From a checkpoint of a small image classifier.
Model: 5.96M parameters, 32-pixel images, arch resmlp, norm layernorm, activation swiglu, patch size [4, 4], layers 14, width 256.
Training: normuon at rate 0.0094, 6200 steps, held-out accuracy 81%.
Data: trained on rendered rooms with furniture, 36250 training examples, 10.9 epochs.
Rows from block 11, named by matrix and row number. Rows with one number belong to one neuron. Each number is 128 + 32 x the weight over its row's rms, rounded and kept within 0 to 255. All counts start at 0. Numbers have three digits each. After the name is the row's rms in percent of the matrix's.
# gate: MLP gate (model.blocks.11.mlp.gate.weight, 512x256), inputs 0-255
# fc1: MLP up (model.blocks.11.mlp.fc1.weight, 512x256), inputs 0-255
# fc2: MLP down (model.blocks.11.mlp.fc2.weight, 256x512, transposed), outputs 0-255
gate.493 097:109116148159092150128175154136103112102171136153189106056155137148140179166077126157147122130117089124090158128151071073093089058129101073191115124148131121112104160150142116129037144121178137102175152133147092132153162166047174165100108124111204067094143129114099105073141160110127133116103188130153136133186167149099121112165069116104098168139173148142083155149190185141174100153159161120192126145145127134100068104120157068130108184144099138098099073118144108115129082080131130089170131103115148200061110124152111122060138138140150143149164115144103121128143110126063160100162163109114160045113134106169072119154180128180135126140104157164108146126128172112153139130122090108163137150134132126118179090158142133091107069124098105092168112137089055128122144109157107
fc1.493 099:115080110125128133122184097149173101157172155141146119091127097099144186167125149142120130117122116095112152102134111073135118097124074101189070123159162146112129080107108092116063192139146100097156160132131136161146139171092129151116107108110102079115108128074109122111146163128133104163095129130148142127126176119086134180147127128103085197140145193124091166105151181172129054158180162148147095107121110120151096134152114129156098107159130126140051144167186103129138089146166127090154121136125167175041160089163097093062110155104108138173166079237060107185090157133120155098115123163085145044099111110085158112155165111172103072144097115178164137112156130180144103129127107108141138165115136171116143155130190129092116058115108055154164141128138068132087175133151130
fc2.493 143:157138192100162169150116090097091121115064140138124174184138178065099128121134096091112094146107150151162129124129153097133178195133147127091129127116110077142102093095092130157153123142095063157118100110125119094093125069144116112134100103094118161164145170143218167166133165091167150149141084129061150134071112099119108143143159156109191126126104099144142082115083129151207211107139097077040145164079134110128151160142141117133107122125091135133138162106167103160133078152144115118135108081156159094157165130076136126153125182137180108115124138139169108125186098151173136095188089152143103172142142157090142129112092154151129101099143145101103218106103088110101079150123140126067042178167121139157087074120097146121188148097146140144127089104151162120151069188100107
gate.494 094:094109121100117125140146072100170153138106120177117139134145172120161151062137161151133134098158083130145071202096162060122108167174117108175091140143110135114122163150092137124037151149120104133098110182180154160083128146073167167128142126139064146107111114111093147128135101122128118130104135098082073153137120113134120105180182097115138118105093140105113160146116095075212173103126124102074158117112154151119112080089127130104110094092112137100155160210156127161084142120137212131191140102122109088106124106092116146179144186148109167168042079092137149125142166104100161103087198169089100166137179164113122135145075170132157107130151124145102074162122111081171131130152154169069145115127145092149155095059122152155129162102109120160153165116084065145207134143103157
fc1.494 097:161144109147180118179149095133075116086157089119129087129189091081078064134093146132111161152111087132139194131134104128100129091142125125113114109125132134126141110084088115037162085094107064182085121095142035073177079155089103147119149106118139175172106124106152167178140122161161141126120118186143149093166176198142085142092154067129089130167115193179175110117121140136110120155137116134156116098100121175112146118160148126124207136118146115057116116136132074104079134159129050165081151109087148198125135160098122108147099166126131121086136137182157165129117128150129104098135101167161102114097189130130139144124161152114088185100143105093151122119069158209140151135114148122152128159152179153126133100120152189140132093040151146110114170079158146152099150147100149
fc2.494 065:122141087102134130109112162157122105120107090098127110119168156141112128128145153147099166089093117129210181111173149098114110117121131134132128199176113138127179172043090130108154148099091122104086110123151121148093116122097041098071111140166122105144133100084121138116120132111160109105117156144117132110164174194100155124132113115127125153103110163162141133108215091122164113096163111116123110101084044147123202088101156154063133137086146107096185085163112183159175131163087083164113114110064156153151181200113132139111085180122106113077081159138139144061169112185176133076170125085137106147159091174104161088112119142113124106144087131129155102141083174171121207086153107144147127149205152080148135168106170161078162168124143162147123095102126131113126126115055119
gate.495 101:148126103116153149071142162141104105112142218174100109194147118130101121160105066136149178196153144130163183172123124155124103077158098156142113153149126104093112125156129148130086094100060034120084130103144114118179152101111132167147182117136070137157136144056107129113151144163116136205116126138140097146102149099111135085136097093168084131175103099081078179162148089165130137104113097143101096093126147130179131083138195086101121166150118124144108100140162084126139123130124150143109104172179057143111080113142137145107161089109117144149121105168148106092188121171120117111159140134094134093124119208089113116082124144185166143101118081125143158121070128124197107117137163104127170210077132117116078059166076131134189076076199116130114128121097170148129114160144107
fc1.495 107:108112119117152143087157136097117108125190231170124091190113140112133083127111095127141141150085138089076154168191086122121143046102106134079124108146146116092055154122102165153074096119146077092112165111175141104155127087140094151128152132173121103176131135123204081109196136164158147189119103106157162154065112135097129050146143162128109146159094106083100106136101095160073163116099146147155123105126128172181141069158137093162109123073155151142090096142131112127117102139176153160108106158132048117092139103151160168142097127153180130165112107125141125140144121216142119045144060139094207109107127203104109065102166136120109144095119107177128160174107120175149151153147137166098139193120136176104129098100116145096147161112165101089133109144130134134147136136114126
fc2.495 107:105132196169112159115128145123054149177107107085116098103174123136101151120102131132117091096120054123074103107097200109120176138157125080133096099115100159169148130077134089251091140157153128151162102124131180187164100165123114152179084101067122098135140094179127139136134187087115119111147148096084172091168106153070116151065149167132172074082195121133179086134163157111073132135084151176110157145119126110149192142120115114128167079122064098044157163158143146135105093127187077122168134077110149110198107131111109152118128189154164131106170081152121103169108144150120153135151114118137126144101093103145148138101078127074111136144099087126065172154110139156176124145151148095147139165135096140153141112141129071127148133119172140066128126117128125129169099106153136
gate.496 094:109150123151118095097150073120139131092114139169188137137117140086162168155144142133168062173125140133128161088144104090140104076099165129156191136118154130119126150118147197160090167110139104129135130176111090063139115151103147076113138122126078098151103119148171118151174113173112133131172137174180064125112070132152083136107129090067125123053108133138168175105122097130111171142113123159165167114146154128120157122112064086163126089063134082106134176118110129124095107036143138142120173196148101153099142127126156113132145168150108156068086187143122101138184124111059076151126167137099097043141150126137109131095061175150145150106136146154163187146126056147124150135189155113135127152212087146114127144070100094138179026135151142126104126104160150094143132161099108
fc1.496 101:085078084113137178146109117105140176108178128096091124142133113114123141140124133136098175127173124097152116141098160092127122163094091115139130145147133101167179116140094079112144140116118082186145136126070184201108077072149142089140121134132097107094110105086082100158151182123117178136126122131164157128131187087135222109158116144179125130200133128078072094091149150119137063136121123145114131151156108146145173210184174145192147185181122112145118090119146023083101136161097077126140133131103089139091103136228105110081135126181156111175108109175106180109098113136164123143137143141110099149145149109133167113140117174109117097144150106120132048103124112144101117122122098121149083137057155104130135167149089211112156176116119103179072135146066099130128170109141139
fc2.496 076:163076154136158146147125127165106132142134112099129114037087134133154129082099155145096115067141088125117150130084093100129161115097102121088106133071204125143135102176142094126104122099112097139088088110159101088109160155131156136108199187129101169121124109119138118169090084089131122170153067127105124117163097206173150200064172136129187128154117110096146106201134179107119173113139163124145153091164171111110184143143081089126102062122157154162076130124109117080125090163180183130144125119169134142101128167137141045151142063179100099120164110122123116085100158149165093122108142137143128143179127093125084109107140114133120156047134152147164099164117129117164183126110138131151159132061113118222174137123077074169123106097113105129122183142140180075128133150144191
gate.497 102:117075117081101116159130099135113149128195166142118090127173105156102200135152097095116108104104155155121136119125169096127200176151164156131197117087136152096113107163112162135125142114148156125090161125154047157164128115097136114163102128124159155089154163107137151098147181151142119122172070128071157078113144133115077153196127135120140126196183071129058131107145162113138131107143103103108089110116157108115214155074132185107122141090152143206177089156123172101133144124145191115131127119110165154125155099116133121113090140137114123111078124222110136189158114128110111160104114100113104173114147012096172134135080101150129044114078107155112145137173134157133131147080072124163149143096117106180106134139111145177159068099116124115112121083102117069132126128103053
fc1.497 100:119145123116076089125107116155129141161173087152152120144165121118180174155150147150136143097147200097104054168147120098129176103127108122088117103108099175121138099100050156120091147143137107096195146096191072130144127166128084145152100110124149103124108171159160125139147136096118113019179190158126132115157139161132095134153122129153129112153149093194119115127208114105153158108114149140183123147175164161036111107079139142161135081111163131104085077124118143130199149067152102150148163134139077060140137180105152141117139182153114094123107145088100118064151130148112098120121124119065100136133064168050095113151145079124118149118118151134092098136163197110154126084065131096143144166122167181108136084153123081133128196135061141079155143125077149120130137129149098
fc2.497 141:161147182088177128100128087091114124154112138105127150174137126143150167131080109121174090115098106131153112187150139129113101128182138117140093156155152141105102094089107093141062178090124149154109142135126131205122151184094154137146095146090111126128133120124186125134150157169089147127122153180143170146156093173129077146161144170123152052193163172192094071145113151127119120144132152075109091158080134151118103146078176144076089121049155155170160072132125164110122199138124221103143150145087113116150116093143155165069113112073131128115079108175131185157158074116115095155046170110170074210117154111125154122176117146134092054105157072125087125128146145083126110112096087114132104123076120128172114075160092101124076111133127137124161123160120132130166107106077119
gate.498 097:117082121106142123102128119134195108176085153136119176119142091084074138118058114188127130088194073135113186117158096167143113124118131079135146123162115135138119165124143095190091066118139179086088105113143166102058134148120151148115117092146112157157114213136100113138117082111113170146156132147117089176077132113142199078131096132121165141135125061145083149123099146106139214127141114132139175184142145113173124163130133071169156142156078189156098174158150092124201119127133110149116183149170125150079145150115125122170136102125146150130098076054163090094107146139117160123146107068118132157135135129081090113123171092121085112126144080145146138182185146141101150117126188143130107145132130126130100155127160058089046109081147073076140111151151094076108124133150208
fc1.498 098:152114156148170120134122117155071107121131214152147085144089112155130132133145147176131112104088176091078161126120071189138162088143060110169101094095130170135178106112128194130127135124132133107138166144181167136112126180167152098096120139086118103144081128109076153103155099182130075051141127162144164148130145165139082139137104084144117159165140093145164140111090135142140185141195131124149139146109138128105104140162128137164171168020053144099121164161143123173107191161134131143149132132125148144025147125168117127180118157122082142169055102073156159106066110100156123154161175101122105131146142154133112133074092088127155133075107050123100107109100159124134121118133085108122127151097171092143158115088146099103129132181090173118135109106130065106052187104101143
fc2.498 093:112187101077146187141144114107084183135135126135067191126152142112137079118070144084105147150177149107176158102095153145110085111094159139136179089110140110106167081126135090112170116154178162111093081078116064134110046134116078156166138093116155160096117139163215106105123101141116159116110157121072125157185093112113091206067160151143147144148115201132165121129123061232123109122119155154129102140068174156118155133097135145150149108102108127166118117067124113096142146106127146174097132082172108123122087134088142153202103084137193173120138089131098111139137110099147102106102067164099130111094071134109175119105144140171097115165083143092112167104085094148144151100108188162168120110109171170108149095160128198183143142131139118125160153088140136126132105145124119
gate.499 101:101118127175151118106110126090148144099094054105117078103173155071141084151159151141149118090094099082144122173147134192094152140216122134061115159059116163147129123113115112181112172095097082149099137192147141083137062122169100095117087164177122142127117147116157116145100123128094151053110128109115136090115104127122109154221117115117105157138117143089134190140077107116133074122165098124095141150088147099129050149124141131122144159125091143159130081190163152156176162173103127124128150115089127101053171117062170137152167169181103112143152161124135159141164132156112128174146073080117112103100157128198090154138086193121131108119090150166076145143110078114117151139177150129176146114157167077165091124140092165114105175132081135100104174150181057119140098140114114
fc1.499 099:129111113157092174137122113105099162153131164125145120100176156134135112172163132164173136118123147125132155128157094130154111118095151086188086125182134090109109118137172072102168127157071108111114092129078069123112174136126083157140175068090117112179071095127163131069062116136117126153149117080110150127123119128197177153070140149169107117146100120167117125161170130074088161100123128173139136171167138128112163153194118079127081151086134162108118192093060145135081078122152089091145063177099162138145118112179113119124101151140144141197090113115148126098061180124123194099120119182090139125099102132099136069141162075140127179103145132123152130150190175117151102116076133174069134077143097103123181136090138133161078075169161144122119142100155233150148130103111091
fc2.499 077:092086127179126176118116137176150059124141089095136137118133139139103114171221100145153109119101143169127134171067120187109103056127084134130110136070093175152144141060159161157155120133123117127122135149133090104104182094162136053122095148148151164110141154163148103098086106048107202085130131106117143172118118154104100105096132127192170142100131138144152160119068137084104122210116111148082161101130130189147123163190161096122188149137093104161151107118136116147178140182111094112120114130081109120115183143117206139127144114168124169193109106121119176084085164092073170181143078100060084085106157122144131146146152079122139111145119158152094160123134110118123139141136175069177129090172102118128095154117102106130108148119118149056088100141176128161133096079090162
gate.500 102:122108120209095108126112156122194098115101098129179100107134127114105183110157116109164134142127146155133200146165124085147094127119109174157147125116131106088158155180134129109141188106057098123085124145157162083114156096143108124084112124173138114076116157156080191160085131144085095090115104115166104133142112070098125146113105133093144088078114066121148202126148140197138116142145123086134112122179143171154102140110132142166192126092114121136142100077174146164150148185108076089167076138109131184119049139162119101198082139161097094143153114089112211143152081083090148139148089124088093084121082041181078111140110096128158164140145140116163107159146077145142096156112172101087106179144166085099142129123169122134088107115164122175170118159109124118122139133215127
fc1.500 103:111146158192127100157163134162186110107106122121087137140109076091108142094137121125149148145132125160111172046174133105123068083079119162098138143109126140160149124139081198118142176099071144119052110148216169085118142109148140173068147086160100122105138112125130167128156178086152075123165064165158108125153085095124159109174140151112145091143114109099124145099118166149110117147162139135113174111164130120175080124143142094199189106136118137121154150087131131110119159136095124127150093155169115190086073169143114101163104090159093134111102162188080178152138121100110154167171067153075084065097172014210124143127128109132154080131157126123111096117175131159124140156150096142121106107174147136114088137089187087127103117096140130149107099152142096131090129105184080
fc2.500 144:148107159177107073107102112163052122117119138161068164079091124154153117155173097092146104120114133073140104137086146144137088134167112086142083125101093156169150096080184051155136122136133125160124170105087097177162133151133124108124182161070146147129154149116118115149209109109140169127109078228040132087085127215133121158173167165097162121133134136146048103100106146132102142155119129091156130160116189137126167125147105161107092123126123121145158117142109108125120064073081143179156150148132131095100119091154154226112157151103120114143139164158162072075123128148103146125132189189166095121122095125074123090138113164098087096129138114084168173153079155168143116071137125149110127076113130104195112109109131175156089106162147163147140121090115123147152172130098148
gate.501 100:154070125187072147128154149132146128132168103112156082129153070103037140151146089151085125124119157130166149120142164106143091166094148141215122116139136130118152135107120173115121154151081136065141141100065155076054156094060118112079054189118056120112118117132120097112115108092092104087145104076236121130126135116122155069098172084174092105130137129157110107068101159075139149120112112134119093104111176084170135152127150161110120188174148151119130126167143119172139135197073153156113123165100120153130123088135136134130148135124096105178077096141130151113056136145170143113091109134103155119162117208122139140137117088146192066123113155124114136146168130158145188189155149154152123128104150187101188166109173099121138167141114131076108169145143085150093117138122143
fc1.501 097:082138136085136150109157134125119113152156146083147150163058154105180098106068118086122161117104134169083105110166093180114170061086156135131216103091117081163095131215169101056108143119161168091091115144183148167154191131172171101167113116113194134086128096119148122132161137136154148159122129151137081139134167123110077096152190163156114154093163129105142118167184188212090072153077144147119163108147139127049134094078099100102110157133110088200129128116113097120156131087117153179178120071119097109114157170097142155133114157114130109045113086130133134170130060099104086095143139158151129093137110106160137157132153107121080190143145138122079153142123133157107167156093121068137128151111103133145121097160121163155078127130085145114144148135103186122138082117129084
fc2.501 080:180136095146103127117093098136095132127170138080147087161157125111113102113140177156171095130115155131136084124130129086140144157140109134122078140173144140137135061056093056211107158167113087163141149056097108098060091110134119133161141133183134167153079148112124137161136162160108112137102058109125163143072098149165086154086079173131126126102098153116102175113071112080143180101149138130098105119091095194170113119130140184125130123162182132128126173101094171160134129111171049136100177178157110123105142130165105086118130153142129148126126136133180035119158180102157227127126127111166147160202118105097071126083147091075132062178121095103177113142132150098156116131159142124115152088138124158115133141139149126086107190157172105121058105098146117116171130145109173
gate.502 103:058109042113130118133131110078179116134100113121166110181061117118118110131121084066184124129189134148137117165126130127174126156146131152142085144091121159138101145150061138108104143093150115178115163149175126173105183178108159194092115132143189155139107074137153173091117132151163135095069079165120142164124155159152114145119129170137095171115110156125149120131143169126160079078082112143154163186122136194111082133059082106152083116168129156181078152092142139083136168103102146108071123144175159112154160139146113149137143116163125105161139095214147120129132141123079116142142172093136140148146087160123115136141146186113176164126083107126099140093151098152030083067134124068154098131128144084145142154155064128130120109096046112108184107103080084178133152129152111
fc1.502 099:142132177133126151141075143192100180110121174133118097137135073148177137105163155133061181127087147152125109135152145115163104209136050141118168128130142131154114111091169135112149134146107094136156132151049085196117076120167045161132176145208142152132110144166124093141109115159119094037208181143074167147126114155129145109121107127080134150165170213136130144108085067122093128127126151113120081074140159161132127130079102120156137092164127178175153138132078064123118130155086129137112133149116118174109097106138109101127137118146122140097140176041144118137176099135153134124114148162185132109137159055167122199100114143127120151115075116123137042132156141135108166113056110151126139112116116154153134109088134133136116124107098125125149112176141067086055123106155093
fc2.502 071:139091091158101109077172117057127158160104141152109139135112160093111112114128149111154085143148083165039181109171130120101124167120120131159104163101105157157114129192157150146136092180073106107097091126113130090131093164116134068127078125126129163167100148161081109115079178114144149123096156164145109093125047089111116140167173128140141149088176162168080129135098152114149092118089176090196177171099182155149185144235171154113137101183125151118133099120101184053081104113129194130117119094142140097068124165113177082174098157114121085132166108117156136180118170087106140162121178113127171177134092150122130169105141114147147068112119150087118117097115104107137115154105127142119137095171139114090107136124108140051137100172142102148127050198132148123078153110118142
gate.503 104:100137117128124169156158135129130140173109113119149179184168180172158157120146150111133169099172150160131107123106121078112105103187126147123060108109148139164131088125154095171114152164117117111138123093136130083146053118131124081163137153139152193146119147087170159142095116101121136120119112097092127123166119150116106105096143130120120137123127117084107159110084123099108142135091104186146102143106141096148113127089156049134083131180087176159094095072135071138048071133123134104140174090090138080121095208128098148104126074228161129170109091074149149177155212113145141141108122150067149105058123140137135082150197112105088120132147085162145182116066122136139093164072116071167135140146126141161163107142160200105146060104180120119192139068121112135154184148124102
fc1.503 102:165138099198160117128100202101120152149084125138190059095117119099062118124140125169103125153184118104097088164121166133142155150107095114160192132171123167101169168126038118087102117164150174149139071149150109171062135122130098126141110112154146073145106097176152097098109145170152109172120134138086096094059172124119114144087134098091128082100114084150150096153123164162189163140100122095129117148190072103128099094124137196151125101130140136154085117121154083114155157115132151171069118143103093115126121141040174084098135120139147104125142089126108113118116082092056145175134098177134195152134163179152082139166098092106118195132152138150114134125124160145162166048156149166106144150125131140059146115200117163152097082135104088138087124139190101143136137148114149
fc2.503 119:148113120162104138134107172191140136151133124161118109180090121139157160143156093150131112076179166108126144113153060126153117128118116118138122128049067118134145128118157122198159198104136051129156199164149171172152106131126118041110138138074145173143119129096115112087150125161110172063150148142152143106139101209124155096093123090190140134084169188095100190152141145061118108120064085109132095115098143103116181155171105149116120135075163100108134203117112128116142156086153107083147123127118135088141110148123147128105107142171103070138151141136136119083110106201163100116097130130105099124140138082142162116129183133107120132098188112159117152092132148126142110116108137051176150145162166054124150204137140073178097099134164164094099145034122091123096126147100083
gate.504 089:122102075154127104142108155147152144101144144129094090141080151154081155129152138137079125171165092062116093058117134136150077085218186151162062185113155133089168080099134094140071093127167122129131118126120155126131132188114117150103110146140131119168067174053147137106152113157130136160129121124155160060109125151066098156082157134137175103125095101118124172103150125107184111123039159130142086148114120121066128077140110123099120174193084152127134153109098193112107160099142104154098094121128114153153194144155136172165106145133156176126154135185125125102058114127167149135146084066153105116106075145130091173124127105207137137150162140122124149178135096068162094109174161173158182140129048095078156121171129122136128174091138112122120154133166103160155078131097099
fc1.504 080:157123165065118120099133157136134103127126088138147123130131094124136056174073124102150119109145200172135153114149159124143103148137132114105134135138137113124174133220114131099066191048119155230139110093173116155123134079066171126132129146131147148128087101102150147123055165133107143094126117153141062115142137174188108138108036180138056133059164106144148123104120121126154199163180108104106129112123088129128146149134116204159103127116186146113081154168092105161128120172136126137118095086092089127105183046139197144128169129167109119109133082103070099143177177151091103125112166163158162156125201170108117074127093135086117127130122136106131150148147141129107183150138185098095127110095130093102127148097145119096143152136107162147134133079121119137111131134108038
fc2.504 074:142076136134215150070136131192135115115089192100118158124109109132168087144094109149114091125147152100159203068143144095123109152143135156137119139137080112117163091121137092094143161136151092194146105154206102138056120141138073146101124166138144114171028110084161134171112106137128135148163118144095148117148173067119170101097104094073128171096194112149109126100122107136169092121119146101106128112123168191098113148106143141139195099099107140165153170122108127099160101162165128109115124155127232132108137108142152149180075125142087127152098139096085121165057149148102161113127125128171093163102159124120053114129126109105170115133161151117123107089133126115201178092155155118136112213078123075065116120104186071162106144158133114071126127138152137164121094076155141
gate.505 101:100125151074016113161134108138062167164104156132152148106092150126148141131191130169125149099119148126099105123105130142149117114133130166191141131158122071188174109170156088104088089122106112057138129125128145144117149100091147116179092094096099059145098126111148141153190129119066102126110052093122070179141087123132195169096152111088111057145121153109161121167129150110141073164133127156147133126108138123134173137184185102088090200142160195109115085172106143120183142125098114167190129086093150114157174208090086160150098191139154149191144117143118091131063142090124089150122081054142120172118161117129150124090118095134125089152136099070115154091132132160138094095121145158135111089122179154124116107141139168136159153128136089119098147176157153124151166113085137
fc1.505 102:101149126093161184069142104083198139104160098100123121147123095128102079138130135121112092162097103128194159145160116084085089148110136018140197096108117142131169153139137118108143179138130151186143111141148181060217092163147121149120143183172110195096167173119137113092089122175156129102098170102173156120108199128139094139128063120121121142054098076118105091107106098125126124129100144025171115098090094124108080135108086111194185128138171092169090155191179103138112108148156114116112100194112147122156113112124122122090128105164101152101116141136105123097187119157153110126111088145090126131085083163114124110140165188116182138115091147121142157134136163076143140148127084147146163117169168129140131132145092174119115085122099183099155147133116051141129109153140136
fc2.505 085:084146145089174117111120090128129077127065162117133170125057124174096147169133154113124195158163234196130131164121084140086109113101119142129142087116169147148152194119196110084139158124113087136156095184159152139150188130095158129144091148139132133124125086109117156154173184161155097153147102132207148135085149139155082037201078141103124140170102092155091107095104118090137106140124172092130113119081170123121161153084169141148137105127151186077093131140118104128098125136159120115137072154103136136154149102090082110148097090140054160161065071171098155108137164125085066143160087184117079128144106085100116188138108125106183056192166087095084146118138151116112102128110124136104113135125163133126121095116110134080147135119102123196124154157151142133099138137130114
gate.506 105:119105069061118231132125158135143170132198085107080148141178095148124189094079121216104136137124139123158114085137154098112080027203149167132179102160191136120087117124142164100126180133117088139129097113126183125161136098147164135139138182071116086111108097104189158096132128141137110130084119142061138072089179164097115126138126113129173127150127093144118113160147184147124136105109166134176117126159071166140118113137176178119128120124137133105129149124139108150097147158166057146130150165082132125111150112104123153126167164114068186114190081129134131105045156087143102192102097202108080127121091112138128122158122095129118119136106107119086140108083095105161156146109057114116143164108118163173138154116153115152040115108118164152108152121094122163099132142098107
fc1.506 106:074157137112182140151153133101085107129180120080137117139133141154110166190086140107094107150126094111095116083130162120167167057165133102090195120129153168121106146100135056156093114162085089088120130118107144120112140092120113109083166161111131158117081139158090126107178141139099126103161098161169083165154142116155080163215147131169079163109184131049154122169181129086064123117167119065127126123102192161116104142099120086118148135122168113120148153136176112180199118201155152102164124102173122114105112084092093124128069121139096097168141119115169104161166124086130079134166156121090169115099158059146143109150219119139116133165128126098142126085103126132100134197071125106162124145085212121079102118115133173088175108090127124158115161072153100116121103118116143
fc2.506 091:180081103162135107102074180188092112145119165122068097164127114075123115080166113173123112134180214097147080124135109133166141146213070139127188170098136131124124104090133177117152140136137152190178129120164084159156062070091119169162114093136125114138079112151088107088140162151144171093160133156090154124111092154076109125126149137155137122158116130138129125106167118147114155163115136101132086143077123082100091072124146132112103131140180093039150167126105049115112143175129118115070166123118153133086077123121145186168146101135155136089141118126155111133148108139112154179109170201158139071142148105102127126138145078076131144130150128098105133160122063149145132188091141100174161146132097173074083171079081143141095092112177124196118151119082107118129104171167178
gate.507 101:141196141151055150143176116132096113112138058175079054106062151131108122126143105078160118124076121196094149068140076143142112095130138135129084207127125131111090121103117064164159084156118137175154104076123157144125080130125164135103103151106150152134128157176159123112132166137162112121197181140132159161089141109164123180198115109096121152124115153144218124129104171099038191100127065146129085148148140161093122118103136177087051108112108104173108113150107130115122124085126214114131130122181100135175123147132095105117109135082137155180130099167115163153208105119117120147110173089117165151110131199144171122167105100113142094137132149147134099186087091098150076131088075132132146108087159128202096152150113125129136134107108124104160111144168131085140115123137127
fc1.507 099:184195124131112145112162094113115151097079186114130151128103152148152117161117143112102147111088131160127100091074064115112145048121133111103153099127133150108104158103140080112150133140118086115183135091090147106187116162058139185116090162126131166102145160133150148107127176098086113170121171132092179130125192088141162156217062132098161136165116118169169106107093184099114170119158095082119129083135138138131119066120159168129160152082098131128139139116129105159125090087123120149093178071124062149188192085131133087160151133102109140178137123221177180122117152124206113183127178140155084154131096154064128098131121153131140104134142103102132160175079113149158076164126113145153137148101112088120138141183067108079112110144074162089130105111130109135077121114198156
fc2.507 092:122119139175142118058132122148142108137139160057175121133155090207108173124085085161074112207150123078143121157112084143103123150128117128140124096087173124140127160128143128113108122089216125057099170151165120137164089186101154146139161148171077139132128165070115144107071152108130142164134114109194136124076080145137181156082178136139121113091107121146093107112159158146184123134092177128173178156144104139133104172101122141100170142143165122113104189122068158088168179195124125137160110119068198120156149117152129118207125106142159121149116139073088148083101111137094114087147151148122088171114098139082139126170049131146086136130124113123089169091132101099125142184185120118085143105110156089054132135119108090122072153129123110108155123182109064106083087099146143
gate.508 099:105140182154103129111070079144136099145155106146092186149102117169164159146085130130080096141190109101067148111149080109164135172087146120080116136073077073113091088150155138120140165170114145032100106144101140118119099141162144159144126145151214106100173126109112101072117110105105150142139161124079050147102191152167127185135105166109160147100149100129164096113158141187087186161149092191154186126126136100144109173200154077137195126103142101140157101164134141162113107120112145101131124122140136118125110151095118125120120126116153085147127100075157071138110165158094064193130161147164151087136168099163102157133164105125092161149085097095145152123136107144066136124136144177120129126156106118135135177150119067008148119109086110082084141131090162167134128174120135
fc1.508 101:133162108146208109141137095128131144143167100160137119138136103132169144110160145113118152133141123094128162124068143080152153162114144151111158169118113084114101133150130091065171105101095126107184090079140121132111097173103091122181176101142155111145126109167155106119088157126177129167116129095100106097122135072102098144177091118153103128098163174119129128132173087154155136135148124133183132124102121122119110170131150119089119098183175102149155010169109159145124152133108171189064168081124148135155109106130104053109132108082196208135145038075115165127102133132032077144139110131063141156132134107111077089117134176142140098109173131172160171070152134158124178143105127176138148127116136141111100089072151128136105099040108110165179169130104130071204131138148141
fc2.508 099:139103103126142124124218147157141148173156103161207141158116113136062155101049159146128107135141096141110098154166101186146158124096139147108173092117136132107131155116193140128142118065129118125166133083101097133132073140090127093165097142114153091117082105076180116089137103090099113177144167097134046112163098110102158185150139176158106115113119143168027123094164181139146122142103029126105154091153147107166121136103145144138150092127094116136159176150071152141142110126120159127139182087117095150124128107139134118069130099196079086152057116170129172104139105130138165107083136127161133090088120156147134177135094103153124144098085113115164148175117088189135099144164071117116145147052139177132142151143173126148094100109166152103081139096172130127072170212139134
gate.509 095:166146142134094111135123166115180109130138146181164142171119126146105132104112130181120103111110116087093131058124135068168128149140131134168090164121133146197137113182109136120089131109158145144117099205191119099139130145124084167156139140145158147177116152082113093124113122150125143134165096155068103039163073107142147122145107136146191156168167131124157165147180146142061103135143149157110124100027175163141125147115134080147171139084112115134114088070151160153117202132132116136124105128102093105149162084114086136098106097175140143162129150158184147112018154159119216058103109142162117136130140150116108088145089134148152139118151113082139052132067099134078112057109156063065087146122180154084115153148115138102128118119127120152208111137081120112144108142108093
fc1.509 095:123083087101135177125156097099138119126124178096096120036097084152187144123113158154138141149167144146140118174152108167090142185105152122073143102111126120120116109114083098152151091128115099168186159125136140134078111143159186095095127133123112057100154144165086075168193128118147162178114108094110127188068094155158099104174135115132149125155105060116144093110123173108116188179112105109172167170161131201128127082151125131221086126051119089178133149121090082118104057095117126057134147086132108156111108131139122144101151166115130162123116067103121147130149161088116107150152123140133175079109125129131152059161217140163110113134121152149111227152124122095106138132161088133131156093119074162139134104079111155160155116157161125132140088198155162134147146083115129
fc2.509 078:167100163206161190177057116125146134153075160112141124136111114103131090110106157088128073113125171076098072123137114115130124189159174148114078084156110142157144200186103180125093152136172109166159160192162103117142134134118135140085138163148111101100135170153137165053135151118126119116127188103109109115129103088052099148141152120097191114112149134113115129100085223150115146161139076155123124087097081156098086157088134112112171161139113144161117137061145129086118125145064124086052109116141115099116131132125180143114152150120092168175135146094133135112093129107150116105134119135149235171147166177126133117144128155108172118104052130092162138109119097107135155117169060114063094103097134078134150152096120185146098130142106161110166131110202106164087154115093146
gate.510 103:127159148107184152157080144183135075091116118065107149109161176075109132138068149084090137142182160171154120155118180157091109066079103155083179117130138134113135155105093128114068172122082111141114123057164178125178154115095090126124060106154105088166116137067116152153110197123125154149115123098145088163130142163130148139074104082112073144133112115112124097137094148139127147105130142138139151113139110156176130119098171130135184139153123125145035148116077099141151068109124120174129142139156119167153131153113088225092163113172115140154053128183136140188096116090151110125145109181178117143142117106076119113134170134163128164141210094132085095140107068119125124129091145167153173180120185156130121090117102138144166080132182122144068094136152171112104097147080079
fc1.510 103:146074199127116103110133083102147173141110115159117076155103128129153147109161125172158158124124045157130089097124096148149151157137140095152063120161095081134127179162149172130198060107179133155163151159116096124120210128160079109098152123097106204170116190175100126127108121162121102095150137172169137054117082141156073128122146125108172129132104169156098098129107133144120110182159123074086052117143128122106149152150121089104108139150162136172158105129190104079108183168170052117088138167133109152113121082123144092139096168104141134104190104084113123099159128117133151109088147172117075156187152153133149124092030085127195078111159162110134155110159147139140118168157149090100106085159094142160118130154139151122138126096090122107121178089133057099076153115137130
fc2.510 067:101114138059173093156097150145127133103096126080114179096143133126155154112088121129115175098167121158091145128174094176136100147066110170092136142169123126088082062162122137119174185146138100055146146059139162162128139126150139117175115128159174144143136174097118132106125102117089089130086167132156090128107156139182126072137149087158102208085061098106113078072124116113181157117123114190085149116144114170167079195137094112086152203117139159118096138115100150122050094147099067166107144125134157139103101119078095095076119156100171128184098140135149119135111138117132173157105149103087128159160129125178145110178174169121086109118129096201137147155064183086164080148116151110131137122157144113095161166144083090177130157109146171115102080099127150133121098194172143